From a checkpoint of a small image classifier: activation relu.
Rows from block 6 of a small image classifier, named by matrix and row number. Rows with one number belong to one channel. Each number is 500 + 25 x the weight over its row's rms, rounded and kept within 0 to 999. All counts start at 0. Numbers have three digits each. After the name is the row's rms in percent of the matrix's.
After each channel's rows are labels from the 100 images, of 14976, where the channel reaches its highest value: "patch colour" is the nearest of a few named colours to the mean colour under the peak. Only what is clearly more common there than usual is listed. The data: rendered dice on a table.
# convs0: first 3x3 conv (model.blocks.6.convs.0.weight, 96x96x3x3, each kernel summed), inputs 0-95
# convs1: second 3x3 conv (model.blocks.6.convs.1.weight, 96x96x3x3, transposed, each kernel summed), outputs 0-95

convs0.23 058:515500588560522501499498535520500527542506485504569502496500503500518495491500490497493530496508498557492499495498500500499517497565480496500496513522496533508516499482505528504497518498500497537492500502504619471498494475502497501496470523502501550497526512485490498499499546522501498503
convs1.23 097:480498489496488496471499492500501465472513501519477504490475495500518515486495349497499489507498496502496499493501505492499478494476466515486499482486494500503528494498504379458509488495499494499501489500494568502500494497499495500498506501498500487488455479477503525496498487481507484511
patch colour: pink; white

convs0.22 096:405503508530488497485514506487499498509479459514506514489495536500495507491500500542507506484498472491547495506500498511556501547539502500568487498502491501504494508523428494519466497482499517525498511497501512499480481506499508481511553487515489503473521506510600514512499494511549510504
convs1.22 093:503487497492507500446501527497483593492498535497523498488501495491516524505492475500499499560497497495474475489500482513477495497497565497495505499504500520502458496486516521527499495498487485506445495456502500487472500499500491492503628494496519536497494496511521514529492503487532494542
patch colour: pink

convs0.9 092:497491499485488503490499428446504504361499499501487501506502500483489472473500475505502485498412501474501498508501499500498421500489500501486500503496500485479500500472553501492506440501504490483480500459493499479505502524487492508507507491500503484502483486472502508504501500500506502502
convs1.9 063:496487492448502491452451500562513497509516515489488495530497510499471468509525518501498492489513496509492507507569404497501484543461509504509504497522505495483424477487461523522499471513529490503530510571453504492504487507508517479499542469502499513494501499500486503483519497508493500500
patch colour: grey

convs0.34 069:469503499492461494455474507475457510495449464502471486497496499507469503509469493487439501497445502468449489481483463498466446503487498499488492476474504494471458465449496493509488444475492491467496482499496481494478471471471509480500487465432478489469510503500503502463490509466500489493
convs1.34 072:494501506496527500339507502531510495540495501504509496499485517504465491471491526502480505501486500502505494515468422493512522500527479488498495506479498500496544507514502543492498499514493511477502501493484492447493499564503462506504489491474498505472502513514502492491501510503509500504
patch colour: cyan

convs0.13 118:499479501502498477519512501500466478533441513500539478498447494498533501501484522481483503506524367507487486499478470497495507493535506493441483489504486518518501490520487498506482535431485531527512460511494501535493494499484538499484496516482492507495535502499501495489486522524475481486
convs1.13 077:499501507502515501397506478555527501481513496516540499489492491500512524471460466500487498493501487524500495507490337501510503498514463493500486501480502505491527486501502482491513503503498490500505497482495513498498505537504473509500504524497499485476487491489515531498496499504501501513
patch colour: yellow

convs0.55 404:540514518481509542529470482512521479500529487471484539543514530500482474480526487499529499469481547530540522494519513538509502544516470541519528501471497484493535530517484499482539500538532488500498519476505483498533535472503484528530467499532533482539500489522535541491542485481529535478
convs1.55 094:505486480495509496462503499555495501508504500501482498500501498501500512533498524477500462476515507501474500498504338499515505498501513425504500499520501492517408494498496526509488495508520536530486500538497501508500490496492501506483498497492496501498500513468500500489497499507494488497
patch colour: green; cyan

convs0.14 051:524500557528507500514571504500503498515514517489513503501493500484532533499503491499500500503506500547501502504504503500500506502527536502499502515504500504523559503564510495509501516500502499505481503484509672471500500503501493508501501522501501503501507493494495497503501486535498500502
convs1.14 087:496494485481423482431463491511479490485514500500503501492482480500528533465473416500483497505500500510492498505498498502498483499429449503500500491480489500505532488479500464449551498500498464497467496473496519445499500449498495497505505497471528493471483474484502521490495482454497475511
patch colour: pink

convs0.67 093:494481485489503511503544484507509497475486525496488519454512562490493497489519517500518486601454501445510520512526531401515497535473493505540511489456506491462482520497496496494494481524507488552489517511498493490545508494504491476504508486530513465509494488492505501506511488473504506503
convs1.67 071:479495471418483515495453492502514571510475502495490502502493495493458456514488497498508512486505508512502504485509494504494496507516517503497504499493508528475502461504505503501515520508506479505453490529444500466493495529549497507513463499493529488476500477523519584585494498488547493530
patch colour: grey; cyan

convs0.3 065:466501454480509513493481472544513522482518490468462520543513530533465472476510460528500450492473514474526524556520503529530510536488473528514510536484505488476474524503537477481516462521539490493479520508501481476528539500516484558522523484521525481531476475479493525503522474482480509516
convs1.3 066:480450522491562487486473486628524507498517499499504499509491501508510477524493560502503518492498493505509503495497411491498500500506455505513502486494523480475503482509493481495487478502507494530535511509470511586502491496521525521488501498483491506498476500502499493474495496517503484503
patch colour: white

convs0.86 077:474438388509503499495498521497500499504466508525478495500498501502500504537500497470498496540501492495500500469500500487494444500497499489500500499489501548480492501500495520499500503500489514503508500503487488596500499520500602500496516491500500493499534517536513498497500566497493500501
convs1.86 076:496510477479465514500347489508517497441490490468565493495479492499505509495496516502489493497501489508466493509496502500508502497481475503501501495487500495499502464498511488517508503493525475498469508501502508496500506498474414515502493507493498520483453497452501533531499486498515495501
patch colour: green

convs0.45 050:530478472499504567514495496516520504505561483488495503579532518500489495463501478545558498499474519488513570503527520515511498524464487560560525490488502480484500537503494498500547494525518490496480543499522499480505519481496471503514504500521516496518503500490518507485531480478502528473
convs1.45 060:522480486433504470522498490481489500497498502466465473499495493497500501547505498484497472474507501499451499492522620496496477495504512495502500499502496485500413492486483505514478460514497502523442493525497501517497488458488503494463428465500488498496500501486498500480494500502492475498
patch colour: white; cyan

convs0.8 159:504503511497500476507492498501484500499467491492502460499447465487500511508446505486462498493509494508493449474429411500498500490508497500393454482501498495514498468506519485497492503490496492496489458497507496513461487490508496479495494504451487500467487505489449487524469529502491486516
convs1.8 194:493503499523534503465501500511502502497498498503525499498499503504495485512482520505492508502494488498501492519484273499502509501500489499497500500506500499506522488498505497486503500502499499498515500500497499496501503505514498519499501501499501512496492500502506501501500500500506501511
patch colour: yellow; white

convs0.7 084:482607478499462523505517501481511504487462501499499546481513552491535521500536503486552502537498500484504547537522534459505471531499501499534544475498497505500499539506498492503491510547505519518494528505499500499547504497472494477517498491535529498534534501488489541508532497501488524491
convs1.7 097:483509499487493500494496501475493489491510520579502505497496484477494513495500473500499502529505500509541498484501496558499495518505536497502523493504517514492496488488500565519510512500497499525444495497500500441480491504525500483504600497492506506452499465556521531589498495485511490507
patch colour: cyan

convs0.31 110:490447503515499507551497507501510491493494498522513503441502536502498503505512528428504501503492460500525495471503504480488529547617501494526495441488507499467501508547474500500461545495506482487488503487452511504493490505509532502505523515511510499495493496528523512510488500497491515544
convs1.31 107:496502494497466508494502494502443475502488500561497503484497516496492513473458451508487500506490483509497494501467487490499490519394504530510495506477530501496527494494504577501499468478485508494466496493497508495488490581505486492499574500503495474497501497519493504555482460483512489504
patch colour: grey

convs0.70 100:506508486493502508457496494500450502475493473510461471514506502512454484487459487518464481488504491498546475501477389513521510516499497528431480488534538496499464447494488489498487479501502495493495478486494496450500500493516493499504503496442505542494492489490494510550496467490502506530
convs1.70 120:497494510533544493502495498528498502513493504506490502492499540499499514487475481505499497517495465493563488512469365500477492530491506498498511498499534500471536512501528599503499498500499525490500501483499498486499501517484507537502501498509493522501499482577512490492498500493500532517
patch colour: white

convs0.54 105:497550493492491528499487484500500513502537513487392536503522507502499503462532498500513494502496525490501518511519515507514483502482509520509540540496499498491491505491497391495550454513504499508506508499498496493512543503486488498522527495505524489524504479484465523495526488448554515479
convs1.54 102:565494478502546501508519500530502493495504500520481499502495498498501504447501475491501500463509503503488507496506491499496525499509469499503501491498501494515393497503496592506483476508505498518633498498481507515501484484495460497496491506500500509500504500481496501496502499505468492488
patch colour: green

convs0.1 089:418509400508429498474505492473492481501486552547503495487495500492502504494494500503500503504491539429500496497497491488488468496503527491495495477487490488486522495490413525504525491499497536524456495498499508525500500494487476469498517510497502502498538483531525506498497493493491498477
convs1.1 076:522514534527512498507498492496512536513482500511545498491465505500537502496527552464507498509500499434510483503482539500499467502488421495492513508494498500501484543458500511484489483496499489496467493499502497393504505495527492510512433498494461502503506472494518527461509544483499482525
patch colour: white; yellow

convs0.36 104:506525483504506489495528503451472500506497500508526488491479468501500506503484537505489501527620489508469476501457448510498517484532525475481479478502497502501500459503472499517481530481445500511538479510408497506485475500501502497483496556477482498480497500499493480501483509506498483492
convs1.36 047:461500515497496506503430489502515497472488495504536500482468514502519500492496454497478499498491496498494484523478367500521499499506421498493498503465500500499557493520509492453514469503499497458487497487494502501497518517501476512508463493492501474492491469493537524505492498456517489519
patch colour: white

convs0.95 109:501501461477515508500472448513523492486501496494484515500504506498490441470504418503507420476479501520504507496503510511517513504476449513516502500496512447467499512490501498474500500500500453488500509438471462498505501446498432506500470500506501480501481463444504500497500459499504509500
convs1.95 069:497463499491533481476495498627488567481508500497462500501504509501501489539494516475501500474513501501497502557500538491492489498496507464503501501498500523502500406491488510473494512510494496480473501509500507485500465496494501527483447498490478502473502457485500502451485500502481487486
patch colour: green; cyan

convs0.92 103:500516515499500523488500500500520507488502500486499520486540512449480499500528499511516500500465555497504552506535515502520500508499500553518555528472477500474550515502501476498564495552537474497500532499504501505543558499498500502560506429516524467537485500500507504506545500484525504499
convs1.92 072:528470485479518496527491485506491501575501500495465498500487499503484499544505515496499489472505510503460492501531462493499507498501510493501501501499499487502419491472487625507485469509502501514469502533485500504500484476485502498471492495500493504497500503504489511426497500577494484493
patch colour: cyan; green

convs0.47 111:511504497496505497519507497505441470491499496486429474504465480505515474480472498507494499510491499500492487499443449502498526491542494496411476454513490496502493476481477435504501505489478527515481463492496495454494497499510484500491481495481499512488501478488496411494495442511501485482
convs1.47 125:486500514527555498460490460546510539636502499514567499497497504500501529483498505498499500518495493487491497511479394495494520495511503489495503508491504541501514504514501544513503497500495531494504500485500501493494502524500471513503473500502494488505503498536538508505495505506499502499
patch colour: white; yellow

convs0.51 053:516525507497499503519495452537498487494513480468502513510502500481490496496505370502503498498497504512499512504508503505505463499565489515501519498470493496478498502522516479498512582506504496487488501472493498438502542508425493509506498502498530461509496492479487500496516499458481522477
convs1.51 057:499468438492491494574500502505490500498507498506457501503522498502500514520504568544502498470481543517496514496509508500496490505508513498512499490497503497561459491504484488502493390507497498510456499535494498500491466455495495499497500453510499555495499525449465504501499489512485484491
patch colour: red

convs0.69 096:439495500458472497492500500468503541494491504490433498438498500500499500473501467496499456499478497493501500481498491499499478500424500498499499502498515500460500505486494496437497444497500500491467498468495446481487497498523440489505501503498498465506499414492500519496498458467504497503
convs1.69 077:566481482493491485487490489587496499562515503507478502502471501489482499413519500494502496493528506510486499485501401500499536499522519500508504466507499493505456497483492541549458482515502497511511503537499513493505490483480495495496505484501502500475546506485476493482499498543479489496
patch colour: pink

convs0.64 033:504526477501495507512500492497540504449471497502417509511504518525485484498508459504514500499477507484507509494508502504510531565501498503510509541499558500502501511536496545498504477514599485444441507502503498463519513497509474478523508461515504502505501485450503526506510486502530511515
convs1.64 061:509491500477494489489501500511458499493480505493467496500480500489498500538503499481498500425523498502478502493502549497496491487496531470508501502519487489504463496487496499518491481506452502521455500535482501561501498485390505491460504487470446501496505508494500442485428501543496485493
patch colour: grey

convs0.75 074:513501527548515491516531523508502501524499516476529504501500501498533525532505520501503520506540500520496502494503502507498527500561557501504503505536496522551488503507513467546502589502500511499507503519506543521500504505508532489500497553503503552502498543505474494500503550590501502495
convs1.75 100:497499490484471499481449493504497456469515500503509503494489482500505514460498421505499484501500496520499500504503449486513480500485466505497498494485498500506531488495518464478519495504499391490497499478485627505500501499500486503500500503495497445499491465491504525502499495482499501512
patch colour: yellow

convs0.27 062:585470504520468511496502498491487471498498457387507535501517504489481502536500500498497508486499495510504485488506489474482505472504479492482513580550491514493496499491532469476496509493490461473490520488499501530537499533482520459487509499501485517496486507499470499539523542498515491527
convs1.27 092:490499518545496517494494510512506487482489500560493510490542500535500497507487430501501472479380503581474496516498481498502497488497494495499492499499502496523516478484552504459517495475481495494568501502503494440498488504481495525483489498500497492489489495461500486506502474494519495501
patch colour: grey

convs0.35 057:432510507508492492426496510491500516417414539506514477510488503520480495511495510490481547510502456512500493486500487482464466498496528478488484465489505477497510495538521533502480485499493503460512498511488510542500494509507498490500499479482498497499425554517519497510500527509486482490
convs1.35 065:470507517532499520479473463495508495489517494517525496501500477501515518490494508504490497377509493556490498504505459484573507483533454511499502498490503496474537488523498452495503514502505461471471502445492501510494507504526467538499532505507495492498485477464529503472503499547497508513
patch colour: yellow